{"model": "spectrogram enhancement model", "dataset": "simulated sounds of rotating machines with and without faults", "train_examples": 39062, "gain_aug_db": 10, "n_mels": 64, "hop_length": 160, "input": "log_mel", "win_length": 400, "task": "enhancement", "loss": "l1", "arch": "unet", "norm": "groupnorm", "activation": "silu", "weight_standardization": false, "pixel_unshuffle": 2, "widths": [64, 128, 192, 256], "blocks_per_level": 3, "block": "sep", "attention": false, "upsampling": "transposed_conv", "init": "kaiming_normal", "residual_init": "zero_last", "optimizer": "soap", "beta2": 0.99, "lr": 0.0024, "beta1": 0.95, "shampoo_beta": 0.99, "eps": 1e-08, "precondition_frequency": 10, "max_precond_dim": 512, "merge_dims": true, "one_sided": false, "adamw_lr_other_params": 0.0013, "grad_clip": 1.0, "steps": 7200, "batch_size": 192, "epochs": 35.4, "lr_schedule": "step", "warmup_steps": 1440, "weight_decay": 0.0, "adamw_weight_decay_other_params": 0.01}
Rows from block 16, named by matrix and row number. Rows with one number belong to one channel. Each number is 128 + 32 x the weight over its row's rms, rounded and kept within 0 to 255. All counts start at 0. Numbers have three digits each. After the name is the row's rms in percent of the matrix's.
# convs1: first pointwise conv (model.decb.1.2.convs.1.weight, 128x128x1x1), inputs 0-127
# convs3: second pointwise conv (model.decb.1.2.convs.3.weight, 128x128x1x1, transposed), outputs 0-127
convs1.32 105:103112160169160151078116108112160121144105114111182132089156134115157171105108175184121143135116087068150167141055109131102093140098108122128122152083110149116112111088083041119075121138139082125131199121103102113066143161124068134125118141150133098127163093141102161118142073164103108125140120017177159144090135140109135110130130158095103141088108120158166126181143142061101164202146
convs1.33 094:145131121096138112116126166095139136135151143106139094144177126123080103146121132158087222114075119117176144159198196122147125144070124212151195138135116073133182089153181156173122066127159122130127106120193132059112111128142183136134129107066150149172097174133109119147049098112116090074113090105144122130074118108114158126093162146103142168106132122086108170112101125138119157146128
convs1.34 090:156073152073157162105124110147107139118123131088094125067137047152086129067144164087190117134130126126107114141149166169113140116166077069161126098139140120158154187171144126125135134088114138087177084094104107144216115194091119108161135092149112080131153112128135118152156112099144136189086120135072140201108067171196133106128177161120103106122133119123087118148110094080116122098147
convs1.35 102:148119113185156141115189152174125137169130085111092082179151125135098194148192156117141079156122191089165165127109136137187108156137036156175131123111121157150178098154124071199201151165133128138144127157141103116195156056161150099120140119075164118143105130150079120107111075108129116158136171178173152101117120093152100144136157108118137117146119139135112112115142116052121147145128
convs1.36 089:194137179140108134111033119154127163139108115095081114223168123120163136145136134122126126109152102114067108135103104057144056125187102120100107151051160167200141099084145146116152138131135141113125129082119195172162128127122151165130128143106098097173161141133135140151108207130161103110081143103084190137140143100133125168157127169126091147121161093121138094129144091074104105160137
convs1.37 094:173036130127117131091167117158096166146164128090110084115176114165139097085129144180232116129173083127164154051098111136117158111079152116097128105120101089166145110106090102173140142120140112153111164140077142141072148067157071117181122146133141079165156087147086118143099038098127114136114157148162166118081146156115132166123116141108133108120156149108111116150132120177110120071162
convs1.38 094:154117071144129135123132132090106082142113122153132122137176069152114120142095132146112156136163132067135128127112089083148171203163091164094109189224116143119155158111125044144116123118121109113107173101148136122128188153107140132147212135100138140095135132150130148143160115155151038128128127130117136119120155158125251149115147088058102145135122106143133139173105123152114047133142
convs1.39 116:122140143210103181152100112122166116142113124163138117104148176124188165112094178203150110107192208103117116138076072120139148043155113082163153093107121179157144124092145104174122128146115086165145158114130180105105185140068157085092125161164091151136126113124116130129109128153117170119167165076112119143140108121135101092108192119168173151093132073131164166152094136163120128112093
convs1.40 091:120148069099121123163071041152122146128116115108159093108133084134097120180106177153141151081120132163157138111119159168152110132165173156163107128133118126099150131067161125150183111132136105086162161155146166055164109106148163051195097102176162114156051106100100168179107086098102090159122143139155145196135136167129165109164163149112170177116120111150142086163131081150140126149100
convs1.41 093:133167123118077192165105142144148118099105158166153153180164133136146122135049164133087130168046166159064152132129070087255130129117231125116137178141144156133104093121099182140150126146150086111099142134116123152115145130146137130088123121126164103103102100132133131088105073106108109116116116070110123108178103113101128166101101146135126161105148160149110092141099119159085102081131
convs1.42 092:075053111115185151173125110109083101145179123109053134146172117125074123162118146111129122138114090179150100145121190054091145210099062167132147133084125141154086084108103063118094142156073136179155134088154127094112087144148088114126149126116137059155119136133128140161128160099150130141138152109137127182038160132126109139129107053130123113138079175116138128131120130119139169117103
convs1.43 094:144124176130150149146149145120171119114081110177083130078141128139094118166142096119198146123095153101205125094122086133060109149152111222113164092110132162148129112203138064138093150136114123127163101127166129125107164089105129062065094136149143154117175154140187141114127142075178127135121073169149109152112153162110161091136189141113145161102100156132190161159151137126093180135079
convs1.44 083:121122132150049131196128145148167117128115129114109129127122085126109141132169179178130073076066129077191120127103144135072098105100136148149183161130174153145135125146130173127098114089118110152109119137127173129145196124110122200178123121081136064163142128133086083122141162116133134099058133177093125201144106136083109159065099108141129147115084114042124084104115088110140164106098
convs1.45 138:088167146123136119087123104129125126162138122134140163114161100104121162127121114175147133126137166138107120165094184144143101114150124116130164124191219162107127153183146169150142123111138115126087147091111182090145148137148157130110133103131187112187111052103000150163109115132117103079114138104119136185113124143138160141111098116091125178134161143122125128141073124141124142128132
convs1.46 106:187124135166100112184177127140124136194086071117100140119172140157093158089180116122158094120206055128170128098158158096055103178147183134114125176157171145111149159082086137151158128089178118200106161132116120068155058115120077099134137122123100134187150132143128131147150131095126144102142119129141136167158096130113121089074101085117128096123112105148139144116129124103103220122128
convs1.47 095:118111161148136110096130115162161082151138133118134167138121113112094135173098168174180160113090147163131181117109195128111132151151203146132166147141170083146102158167135106202148110076134144131186085114110157117065121098162121156098136076102105172133176126114107126169161119156151138150130111115127163112179155125107168193141070022153044157171137132124085135085146102124124107163139
convs1.48 082:127150083183108076098046064117121088072151099087160060152133095141118124175175106113124148146139052108162167170120152114126130197124097103175115109115126145101140102114147140158130142180095087074144055152096155102121098181104085145158124099154140085144125128151124165159133104195143108111132132103087142107143109137120055068139138169098168173134097163160153092167136139128104142158117
convs1.49 088:151145136066133094165105101172123147123162070183127160138104116153150142073168100121128133138146107129132126091098110134123103136103145176168127130150077183086157137161125083162091083073153188126141194113175147106221099131074118146131168144066135153136085134108138176111089111147161161191125077100074135116094133113142124157063134132111127076145115153143150118117073134097142186110059
convs1.50 098:077132188073173113090028068085120117122104082131163110132091144094082125158099123133170136110150095102127114193150091129184154073096156131153110107104138153150088141154121106124136159039149094159132145139098181129153102135138146130140098111147085110157118193123095179214138089071154121162163107095142144127187153139082173123132139163079130143130164083158141135148119133099118135130121
convs1.51 081:082127124110136112132148124173157215136160151119125145120124081085114180147104147105087124127140149154125127155121131162165195082123121107117059127102138114109094106138155141141125143118122151151143150128184119114163180161119191143160072086075120126137152163087119166127102163141137137151090162131084112167034227190180137132111104122175160149128179157200143123114113157169104156097080
convs1.52 088:169123137144118107093163097095161170188101081156131129171129141065046153109168143139097115156173100135141125161119094115106176118121146105099043110152107099163105092144131077111107121087155068124205137090198145098175137131151154147117061159093183128080093154172119169118093132183121186127165166115137092130121168146072128147130140099113105168135120133153117181140136128150145139160172
convs1.53 081:112136124094157120171141109142095115125057213095128148052121095117099206095107146135067153114102122134164144123154165078106157183108074125176077086132083115072077101129169147170102088102143128118153100108084146174099116089146141154141120157186142127141049143118095126174152122138170095097119136153128113151169160168108147156142188174158119119108114185113150162109168137131092149099117
convs1.54 085:144162120133072101116059116091100124118056184161113124114120150116135145125179146133108125162141164135116134119107128120096156101134143110129102114113154137128138122057144176162057122094111120141185106108143136188109171127141113100111118154139142000129131174111118148104148075115137120096155119121082141126093137115111116130137137086169080121125107092120122133096113122132150179117093
convs1.55 082:107134121096134116080158109129120154159083142097076139143144123038086180138110144145113118151137095179174114137139108098132224094136122102102038095144132128194089086098123178139076153053109107167192087101204129118154098096079125153120113114141136142093108174130105129106140146148137147164140144144142173122109139161065164159131152134116185120146128174166162120084120127144129137180101
convs1.56 077:156135157108171090091086102148124137174102086145150101116159182138068146122173169136162120138133085133099125105120164128142143131137124135113127212099114180082122137189094112109099133063158126095190140111203160167100104148120164167102135115123138129080107098152135164060188128162202105131167079074118129138112179100147133181115111155117049140124182160155161120166120127115134157123086
convs1.57 081:118109128114139116153084167113099139154140184136151108153180113097065135144184132120114125153093124146133140118127130139161149118128101139125080137150111113143125109241142180157149131074096173123136131134201122117135062145115062135183135090129120124113128125097127165072174160118104161161051123115131136130005107113141153126116189061101069141115120185154131141120097138092111129129087
convs1.58 085:094112183127143130162133109143154188130159146104110109165125086076093133138160083155066147150121092150097162095118127152144202083153170136089084117102089170152106104082106125139127126097117122083169129095200132116125077158113095118114102155133121146086025144120108151099028132156148091161087129169105152102158084107110142168105196119139100124097134089170154138145132121070122091133097
convs1.59 070:163086138137096141083111178133147133158099125154107111153165109145097094136151145120134095172091173095145118106162159153131149179141093126096117154163146099057159113124149174135139120117111077146126068178151105148110075135103126126174171096094148157130103104117167184131180176123106172210149119159152168123145142099144095149085132104114051140144128191108135079078095160123171212055110
convs1.60 075:079115119158139159181084047151119143066130120168128081109155147137102044125131089161107148123071078121118117080115139141108050128157192122139175090141148123124114125145180122127065128138107131163159108132139184109050082152134092179171121128179176106172135127154138100202126181166078129082073124175144168140131118119119145112121143171139094147119160136140130119137092125118158090149128
convs1.61 099:130117149132159152168136139156132137104180104179095169174122125073160154166129101111145197161103117091088183110098118112143095124096157068146117105075107155160167080112122137153092103106148126165102118134149111094102171085146135148144125195112108138152167128173107108098117128160163156110137101194119146093128141134071120153092186111133084097022138179198140156135083174086108140113070
convs1.62 085:149121137114114129138174108171165102135108136101109131080185093109116202104166152128154166156133086152168169088095153109140152115129148180116067094034126137117143132137112188141174117160149166116115160064124147108146185171113200089157080134196147109145118142123123142117120166122087056137136083148129129179135153125131144169085115193103140107086080135102103161146165141115114197154159
convs1.63 078:120089096114102107139125136129183089139130122157168124123073134159153119150135153116070159138179156115124122132118099165116132154168077154090126092155170121140138150136129115077116098092112072222157135144147118112159101080110216147177205112134129138136170136151144139049050125089120166117083116088154150131104166161107108200136190106179093119112193112124152117158122140149138150075111
convs1.64 098:108105140164127125125162001109149136126180063128135083190144140100109071165150135122091172100093151133140122084116102140107116134201118142125188136091119108128112158128128167152138080152106128091141149097129132127139126155101156141149115168165137130139146131171119100165144070136122094158162096115120142079140101155093170191181157088140117105127115145110086041118161073110135142223154
convs1.65 112:162106155200147119103126134121111150134090160076128139074109133125132143202102152166048143134161195117110067103112086110136132073099131101134130131076183154100139122119041111174082064160084153104132095098149115153122148113123086183129128154132153179157147155136115152114150146128112146091156176126177126086204135147091147119095158065117144123153115094189159154120119148099101178105112
convs1.66 102:020181157137063128133153109086131108079120128070142152153141158153127142182150106148127113158112137120152116121117147091139086099113119106119114201135120211067141152130120134145156133149111116109133100114120146165139169122129114111152175110137116139122084103126123166134120136114107118091025123159126125027128165133113063120078158113176097156149112129120108164071099097123151079141212
convs1.67 075:139096121068111128106169157095158168096106118156122164092076120148161120103069133197110164153139146138120142124179144167170124116079136121126083122108135171118154112065208109136146146045097157096137139121084117165136136112133080145148112140067125009120148090112144145104150115134144130153128135105087169111129122138171086125113141220117134137105116127138094079108116067172066135102109
convs1.68 098:083110183150091148103141098094115180146175130144133171111149125101112152106131136137137086132127150115135130157169107114109090094148181119136120111044115123141086103099085053122140106145089153146129100144150096141090050151045172145078107164111100168138092101147106157144060110084144191150107132128143165114134133175152059132114116121043085087096123150181169160127079157139093102145107
convs1.69 080:099137107184133132170129119065150085141103099126149072133115179118141102149105115136134157138124183123153119149067125106139132173163108141116130152101118097136214133160226118166138159081080113153141157152149151118150132135136113124200073200122169151147155147131141131140055122134134164109180163154086066120127086086143152128142124148171139181115158184135186152168155172136148135195096
convs1.70 105:164182138094059137121173096119167104117139167170092132125092131190167125153152153160144071140124159134123114188116098076098121084103090153120114108133163164191098116129200172133135187172161111146127119166126164105080140086138116139138112144138115194219159130093115162141156132109136182122081187172153130171088100110089107160097109163176139117136110176110138108141090138152059129128124
convs1.71 102:124122106137123126168188105189164177121187116143182081109110078136121064135159151088131161136113155110136160123159153140117066095114115155123129212095157185072104118188154126095145129094074165080162158133100092118123094044139123121123104165148171162163146171183122151128105176133155160065104142116106169088123065147119158136156128116168174102157119155134146101130133115130124117196129
convs1.72 114:119109116197121129136138148121145153122117117053139095142106132140085175116058117132139183133179136082093114145075108173168131118122136162134116152153143116129103131107078126104137138135075109118106116071074091088081138077134117175105124093125079121138076174165108145075126122096149099117106110113125105160226117133151073165112146096130165097126204180045136175075126134157181142128149
convs1.73 088:064102137117184138158167114158053149078147142141105143113172127111138109179165192134147160155146118125194119179081120165137147125150123137096131104116158109137087142020099074132091105102122159110141111106178101057123123087116143147098151108079114171157158147062120143086145108134152146123041132146132117192151118098088128141115145070090111114175162126126150108158169111091152152099135
convs1.74 108:053162107133088115094191105097154167118049102109118169211099133141097170119083114132112089125077148173165176112162127153133167167143131126107127118118119125071154098125109186156159157117119115111121117134097163111117059130170148155108151167151150100096158130163140073117113093167091134147180150160172139149088066192141104121131115142194104156105118074096154078107176157112152153101116
convs1.75 104:096093160183078147069138108130149125125121165222117106118169110158099081145128140159177147115172186171126097177112160161083113081076136089151136172157078104156208126136132038114084190150098133088068144090137166157137104151110106074132079152159100127094112118162103074120196158090136155135109141129135137116155131127121109106135108195135125100126120153124112135144164121139148139120097
convs1.76 114:110140057157107128162081127148142161157156130106136152128112106164139159119088146159117160139141118164100128084165141072122124121131142165155143142098144161134033123087155170158134184120042109162139109097120106127136156074136191122122095101110181107120095065133169116172099177134182110165163118141066108169130142106165152151069144146138248166135139129099121127122125126106114189145152
convs1.77 092:159125075137081117151108144061153132130145119144165167128122124120129122129127128136186134129111129085116122143117117135106137167179065103145130170168108107127147113085124146169169154141072134155137097125131119103110091084161116112139115131164166140126129127098124137170122123139148155116000104158116063115113134098127198160112142101141109159108053000175152120164124152137078092187110
convs1.78 103:207125156125122137098132113111151185107111118105125169139105115112151135118150191150086091148087121113111177112107125115166089127172150078147133114142129108145133100139174062111115139152086135126146148055129052186165062149120106135090093105143123174131107180154135212108109143175096095146152166111126105186074190119083141121112076157146085092155180165133133129142155152145163154141198
convs1.79 086:115120140132145149164123139128149135143159169083118128143125133182097053120136157194126061106051158090138119135115138153110099119155099151133099197146108113125137160113059142057082123109090145129136164069095158084128090053141187159190106159104149101148166152151130118076146077143118137145086161130175159104160098099181101110171118165117115100166156142148091103145121101107121128112041
convs1.80 109:148115157102101157125140185106139130131153113113098114184142146137096125099111114104000148118090094202108103119106133111141128131141145170119132122067130082113105182104166111165131069133096098145149119121117146091129127142114178166178163160137184132120101162166154125126085095144061162147139094156172109123137134127136116118103120117127095147117118124127091148143109104030139126186126
convs1.81 095:082085146133167132113115136146132097055169187175116137142131138119108136113137221135118105126160142095146171155157096113072089130144146130095140086114078153154075068142125128113084067072170156131154093147124091142181123181063084076119135116147126112075127147078122108171183100125157121161160113127158062128170120140134104082159045138105136117105097147151100118115104151101110139069123
convs1.82 094:117166139157143115084111094105073077115093120107086091168104165121105122081146158103147135149120118118145158143117134164093126103092094098117154113159146162133107092000073153132123140135082081073092180095107121153114139102172120127132132110131132114159102093102098122174101133136161154100093121113121104138211108132153194209142120107073140147150174173152122080126108126152118219099134
convs3.32 084:155158088128145147145077139150157144077103104104123179116094117120183170156149156155069119102130194095128128159121099102112065105147109157116103163147155125130143149055141188176091149208060106113134097160145129059093101098094105169151126111062098149151206148154095093147176111094106098164148100142106133176180130145129136150126129200094141143095104115100087119123123141162152134084129
convs3.33 109:146173090136110178128083151128144105153167133129126127098111141121185121128170150127107084137150152090086106121148076138164125147127150140121129125169153105183136073090161075143118121104077095195079211097111150138150156125163171105128062160144056098148123137182120173216120094136117111177124089072099159160098112101093145111201154193136146091137120113165136156100108116119090120132171
convs3.34 072:196103156130123125159144191162139130180114136143064152199110153139131182113132127146139136110137107164117109100113050107141120107125144134136187078128109145151087046192114121129137158144165143177184140156168126185150154163122122081165164163141159143189092112111180150185103137119128181136132119178198104162077096097122075099116163138161111194121151182137136133130145130129147135149147
convs3.35 098:176158155105095067093039085140160138163141146130095168061113146103102093099100169155097117101093142108111115127123083132183141124134114140165074118143173121134148136084091104160103132123134126202155148138094139110107117187164109087103090129117198104162136134123255128173112168156126073138148104136125118094107062095147121094126118143115117116098140167136195141092116098113121124132170
convs3.36 069:131156047106129087148119154114166134143135125099101132170169097028205135105121107136080161096121134111147081140197081041132141098156078100087150184119166083135120157151133101196161139114122146135126095165120151178153148214133124148137080095124073157115143131163123139092126150152129148099112130097081157100084121109117183115117125178089092108107082127110122137139114114113090151151109
convs3.37 099:094070092110105186171159100099147136091120165092061141135142143099139123181129106156112106133145144105148114177147097175147089138142116187107099054074136129114122167108172073094167148123125134140141149137175143111119208140082073130158152073119156202181137096114053116138127118143127153164089164130155132156135123148174114121090095127109095210143141111145114119168128166169106087093082
convs3.38 135:145097071067075104129152145120130088156167201102120137091114162105100190086091125151114118095093168139104089153144126076087173191099095220126117155143104140105068119137128113092118118119171126095093089080134114170127172077059152101125115143102129092120079116130146128146147095121145139132105096150140145134126115096177113168089086148160129144156103139149136109052117166134198074171144
convs3.39 089:125139184123103128040158094113148116087150127124194084129087132106121089145185089160111117069124126085118127144110158141077144109094144113175128086110116096122109086096077089177193093193121109122129113073124197156078130110155162132134147105123085096103117118099088124124132137115184148141126115147108082091127102058161161131190104071163125140167136144101096129121082061121150168087154
convs3.40 067:164102183077183157169122189138120146107155166144185093119097151098113173129106127125109200107096152137096104169140138137133080189146086115084134133168113190168136176117118140151161134124119111150174129032169105114100101187107165143044100051125128144071176138162112101128144136150108193151165072181165138113150118105088137128130155135138148127128146116145129132138150109122118167139170
convs3.41 096:072151064134108134173121151141094115132113170119160116089129189117159127180097104089154150149124170116083128200137068140134080147130104117125103089183136120106094148100038151169109047101111091196137143130131129139163152108112148087112112163161149148086157163126138130083207137154126122133153123053146171125106118139091111122067094136148105127114181149072144089139131143074153082115116
convs3.42 109:143098122125121095103123090134106153104111146106158154085133117158189116126145076121086212191085134150138140117187125100161166123097073112119089114187103084092140197111139089184168109166107075143157154125098153140134098102113109139115088130127153098156195134134141103096205152130121135171191113130049151097110080113129108166127105112153115143134118137164106194143154098064105186150107
convs3.43 089:123156134119173185098137148142101156101091107102127025129065099139132118065156098113131098102170128123120145081094146169127081132144068170177162189145058122121088121087142124103185085122129128122142118056116138122138134165126104167082153147161111204114089160144114104136166112148152071109114118167137119152095136147092136139104126094182152039124116082121118119149162142114181121151168
convs3.44 098:191132097108166127169114170105140177115126116141100160141110178090166091131116130059149134192109133162112158111077145228136190048120145112147111115118110104112140131129149147110146099100125102159132169110090143117171131089135152165131122072165156074139128146184167077087127187124142176180134098115106115112059141077160173105101121136120066109159101100153180149161133128133082109099118
convs3.45 077:165115124124104060098123081165110139106110082144124130116079118092118111117039106100141095128078147142073115133078133120158136111105146097124094138170150138098137143112122156148102140095078143118125158131100093117132151174137097154116134112159182149172187187157255136095162230139179111072133114128118092147107123135116100116116160156106089125118094148117103141109133132101103166100143
convs3.46 112:148108132098158172059198104075142143137096126127100106128156158124205107202118113151128137119084139129122131098140114112168107164135106156119126159083135121078161115118163148149127184144202175221104172125099124112119104130151153119144131121158215189127129104104090175111153160128133149141157173103143176113169099170089111107144106159091183142163188108110058119110125123131141121119072
convs3.47 122:138127141110141118101121135105109090074125119149113112075160086176106130093125093104115124141070116145220103045149136156142123138139137149086136097108171149129123154130116173144131103175124157120114119122152066147095122039147132090109089105132225054124135144131111247131136115119079152166142121119106151103091118113114113059122112109129143082137139109100130115138147138180177172184124
convs3.48 081:155135131083127155126094134155099122090153111169057144158092150126075125134084104059184142126078144115135099109089129173092127109115148129135166183147174075137077151150129073118107094158193105134171172152097142149154157172149155143121187145140162095134149130136131115157128137041107124140135146162174085191113139078157171110123094127128108143156161112213186064112130140136136184103111
convs3.49 093:160133145139115148070129134084151159095157074106112117088140114075179114138096203114151146071121093142156142154146123129126111123114129100100168072086083177105136112185120122201153116080113131117142129120179153103160153159159086142085139127166087235117118151113134105156136167124107170157143151078143116163077113182136078119149136156190141094121105084168087171118104142171085125154075
convs3.50 057:068110046149103139150100121167129123091181085162097114128077147061139097141115130109101097104095124103093161126047113109093121115125179097178061063173151170137168123114127170163062101119139130084078139158096124110080084110174072163131083168100137038116138169123128117141113137130143104118113102089110142148137162173098071131156096091101089153124132148107106116106128129095121134121158
convs3.51 079:155086106174122113161144125151127154075097130108152133126172124138145096134175155113102123113211131080148158088154120140091172102093098118171118094064080185109132093063129133114118085117171140127128101148123143129073164100107125138150138134114192135161206116144103152088135139061109150184165157154120151126130112107167085150120072089104052183127133098104083100104185105134083176178116
convs3.52 118:088094133144179168151108096115174107125092048098116179191097136109158132141131136122086157135083114166074066101092137119098132115110162107156168103142100125135177107178112088137191110152130201131140212206143139111191113130128126140116150096073088142076140163085136113155084149095095130104092109165135147136096111165137116128115058129131094119050137106160102160114139129100109100114144
convs3.53 067:139164150190146140123112119111159121133086096129133171098165135113150129097179160154141116157100105161116120104081157103128073080122157148104158106104147192183160124075137105155123148134138212118081112117071176132129108077114186156183109159124083148090109100105137153118163133134127066087109113132173110182163144219096163099134095216120144094052109143146121142128123121137108127116072
convs3.54 141:095134092203167167074127127119071126133117145126110150161127117121103167203162059142091129103121119087076109133110106113112053122123108101082137084091136132129150163078147133030131141078110136136109126111119153099105090109155127112129139152134176163137128133138148155087076119178131126133175082122159207144137137158073100161138062067143175126093083167112173130110109083111110142170147
convs3.55 095:133102166111173186138083131129064145163109159124177110136088163164079098065104135160165165139162120111165169133164156143094118132167155130123184136167179115137162130095089189184099150104094089104140139096119095077133154152129106123167171204104138099182129172152098096109058148120136101102111100130098084131103146142187071081161142150124129126140099145122085155106113180144070173100150
convs3.56 083:107148162140116118099144150107139187145107109118125130149073124111112123140063164143123099203092083133112101102074071132082126138121136162126138154163092138098115146105120178122154130128096152167207134161140090157124109101189177182174166117121150164155121072198120095214077144164143114131148125130100162115168167068087083154160167163108164128122081153119129193164105116143166165123116
convs3.57 094:141107080180193105105145114100167152073121137118107136137116113094149100180154189117139149132096094124125142084080176139141162095145092116104232145086150069114077175145091122080188173168159190113141148132114086183101105140114100149153104119140144151106195129107146126130159065146119140173150102146138067079146114148094127047150112176112151121145117101105113144158106131159135148151097
convs3.58 085:064146065120165158129201130132065159149155111148124136131152118148142129150140096112108141109119096151041180096132131061123108137122131151069082173122115160108142144120109098120114129139075125108137129182134171066167141117094142163174123113155205153144120128139092133104060102147163176125089078112104177094117126163155115112127054068118111172117139168134130128114096118207103130158072
convs3.59 101:180156105141128074141072112128141076138098098117153154087191173133139167112140060107173161106119147135155137129132117157107182108135117153106153127144174121116077126108177149163078139146114128102180196098064179138129043141128108100158160133203143147075103146112192149127154099098155114138148113132066131147195139093144147148132183144112149056104132144169170122113108146167122171147150
convs3.60 077:106142158138125126094100067139171172050101051139150140145159148156168160140165149119181131106160167135124152155103163158122148138174147154160121128062186158125120066073089146112102167112118182138081090098049147113124160106112153154113112082142098087130140116115137128147160104046115101146119171106132140149043141121148148109118104159132124187178075136144158148127145113184142090173117
convs3.61 071:096161147173098112095094129105153143105118081129125120121144138172156163081124152165212095114121116143154148091110201126127126055100133186112100093059152158130180098147146119139149125094167170198116153148160122167110132168110108135119115129138105146169157103086073119189141132147132110181165091146093148207128128130207094159111091124099138139202078102148156192090127135116143113128144
convs3.62 058:173133148145142081099091123133105122128021123117101189076157148131061114121099142147138131167134128147061128135144102103161114055113142167172061133121150122121139139138096145146061132210119111148112215166123127130130167137133111112193103162123094154139115110098101100129122082191145160101118122133091074197112117120149119139092119144132117126125111119088157160145092138175131052122184
convs3.63 080:133125114187069115109151135116126117083154138101125095131159108062138101133079103141105080122158080125129166208132117121116125104136165128152137139150117142109142129173154173147162147075144133162170092171162145138195136148121141181047134105099137159110161145143140140198138170138112153073096167049101140151080159117078102140107185083136141157114084095183094105118109138114087138086047
convs3.64 073:169112185126151038148068158101080089147113183100071098134147113092089080088163063139101111147130147135135094100093051165132114121139137092091143160119121114131139156085073107139125167151103109114108087135096144094185172060125093129142152082116124128077051122086109139152128129095151135123121165147109126114130123119107146145180158144128139108091105140128131189140145136086158067083054
convs3.65 098:114115114080088080164135120124136190111128148168104092043145170173162120131131172131114119125085174123075159060163106120088132104121155186154099155114112137138165064159141095124137168139133100111141136069142130153138142084102097140109166116158093173167084050139123158092121128134099086120144159134115104101197127166122145150207144148139089162157085156064087097127112132115122091055114
convs3.66 108:119127136142176071111097147144137150158059197128171165124058160078155107118092126134149144083116181119145177160173091137162087125098121111168124192185116169132148055138166087174118088123119133163097118085089181129082099086167131149072137162104069103090134107123087123152188131085109138101085118139104134077109094143159152195132123134156164096153103125110136126128133134142075155117149
convs3.67 071:112153160135150132086145160137132133067119166104140130097127154182112136144134155126155184172125137122134154072069098100123130107100125161163138185142152079099120061120162135133129116138132082157143081072067125148111131072146123123073072133182086186162066121100146142170140161116117123135115177139090128083121102109059123122190172066144151125154153133207114076084174110143174153151112
convs3.68 102:114136160119096170121073108176060150171127175093123148115051134123088146092090122186129093101103126079121115144187142096115161149086082171154180109143128127077120139161062127098170125186153163153096106177158146135121130147209093144177172166139106113156098119135086140160099117100114167161137145130159131170155125098159113133090112120116121186142122185153147086098087159078141106180156
convs3.69 083:134093117083121081127107116124205149187117128172149095107104093127145120153107165105102133076163131209107135104138163099173162135109163156138112159158119061124179076095164171157161172110130134141134099136122142097074125175138153112129195120089105115137115099100110085176118105148125128214141084161170124152163038114154084160166117080092133197162124144134141150134124189134098130128128
convs3.70 099:100153160130138131120149118128106079111146144126090127151118091107128137130119115053120139138184099134111116111093142158127111156110125142114145047104093108092071119124127202146161100100111142092075151233113143140089068200138055159094185192150140052092165152133113134127060109138121107128094114080132111088127124171124098145094152133111129076171165139099180097100110097152126156098138
convs3.71 080:115124121167117153150109122159088092145135127126093175182141128111146065167143136103138133103121112090145111136170147153182021157140128068096136106086142128122128146113082140104118188133138150119142113064163132154135127190136106129136204077135229144111114149091173101084070130121072071136148145146163114082114106061059127127146085153171094130125120154112092116139118125116155169155161
convs3.72 097:098147122084072114171105082156166133123126089161146139115172154136049141070150100135123102152129132128125126121165149176150123119141095143196108093133100152145166159115091171080153126107165080082074165093139136047109146094151104056071086189125145155139057116160108132099118185119127123114131112143142150135140116072114164150102087174161112085133122140080131144142113116139057125110203
convs3.73 087:152145155108089131135148202174069122061127096119184132172169083158115137120119148099130165156150118150105164111147161134087100066191136093126127124090139150185154128104110097159093130121084127157143085158147164064091136101137117118130197121098167171064139130080088124122072181173144165150166091125127121149082191167082136158126126143166097095116150077151142177142120069122106162130130
convs3.74 107:161108139228134082163071141162146162126121130126139084090109101173106118127132139138101116108134125098066166156139174106089145096106122141167158132168137079146156115120117115116165162136139120151099114165170151114102132119097107187167124138066119126192127099114043129085137194100144075161163133128207119144121095161127127160092077124143124121063117118128107101113096079067182111150200
convs3.75 067:145139145123097078086137140118080098058124132113108086116058062080130086111115089098076096118144095096153126181133122123153127198132082114104088100153156107145139095134175128123105120080169143141203111098092142088161098099154178092148155116118127152123190156150202125124115164093111157067113122167071152107110122142179129146130143121136098088183134101149123134088208187139110120151117
convs3.76 128:066112137155139104137098071120165176111091143196143077184157137077140145114111166137152102147150168145193115148151122135098137117145111135116112180129117173089125080140164070079107119091204118164186138109143129079131153141078092157151199128141122155133070149110084167123157184167203130105103133127189127085160167137089083110108148147122137142145161139110104113136141088156133119084072
convs3.77 110:197169137110172109159145179148112141127069148096121145126156132125153118098142150155132087129075106149117171150097188137106163120105178152133075145128103123129180096089149131123117179153117134143139120085098080131137176179082145082145130082120148105128099135161125197131130130155097092086126159142204067181136100199145095147177117157112093214134171102186113112143093116156175084098146
convs3.78 083:107121109101172150173166112158168125087110157113153115088108137119149168132109158118126115096188103153161122101145196145127132105117167146193098100113151164128208192095173118113102087123096134122123146164106094127095169112159097170139175117109084130186132134153135047118106130147082139183102153181118143160156104111098120150073109130096157032146169123201139134091136186170163139144137
convs3.79 075:090150102109152165122137164136092106137144092067138208126102063152151107129089130096085152182142157159163137103128121134122149123086087152105066138102119115106125166134117094130092139106122165175161146206117176055067109095126094111165126198120128167082118165130093140086114099189088114134149162134090188104139138126156120128123169099109138083146163127134061136104158120116119224128148
convs3.80 140:122087139137149117097213159137137142122093151159102160173147092095064139213111114161129128133111148103125131127124095177120195061122087135102129168125088135104148082139140117137178127159192138114168093121152127106136111182163164099113110136126213170106102113087059156107144124134145087098142173142080142148178219089138106140110093103131124140150121149140174140118171120136117196160167
convs3.81 086:117203144070174118079087151098132134182100176140089158131078111089106089178086137109114119150070120099104112115152141133125076146134143086127178125194139111167090148076147132134123112099126128103106159165086147091098106130168139090145163115112129132059147114106100070126093136133104025123103127132068136149184093183130112166133194104159099091101102100107106132150095112166096096099117
convs3.82 095:125194189132121146149162114101141112129113177108150134044078096094140164142129146177044123117151145161093143089112124144164129072106093135116107120117059110109127088122176151105173119136063131157134172128163057156114126164151163137079076110127103121108124100164061124114190038116109147136089101070157155081148110172146138150116135086156182111154102171121120147119147133117157123114113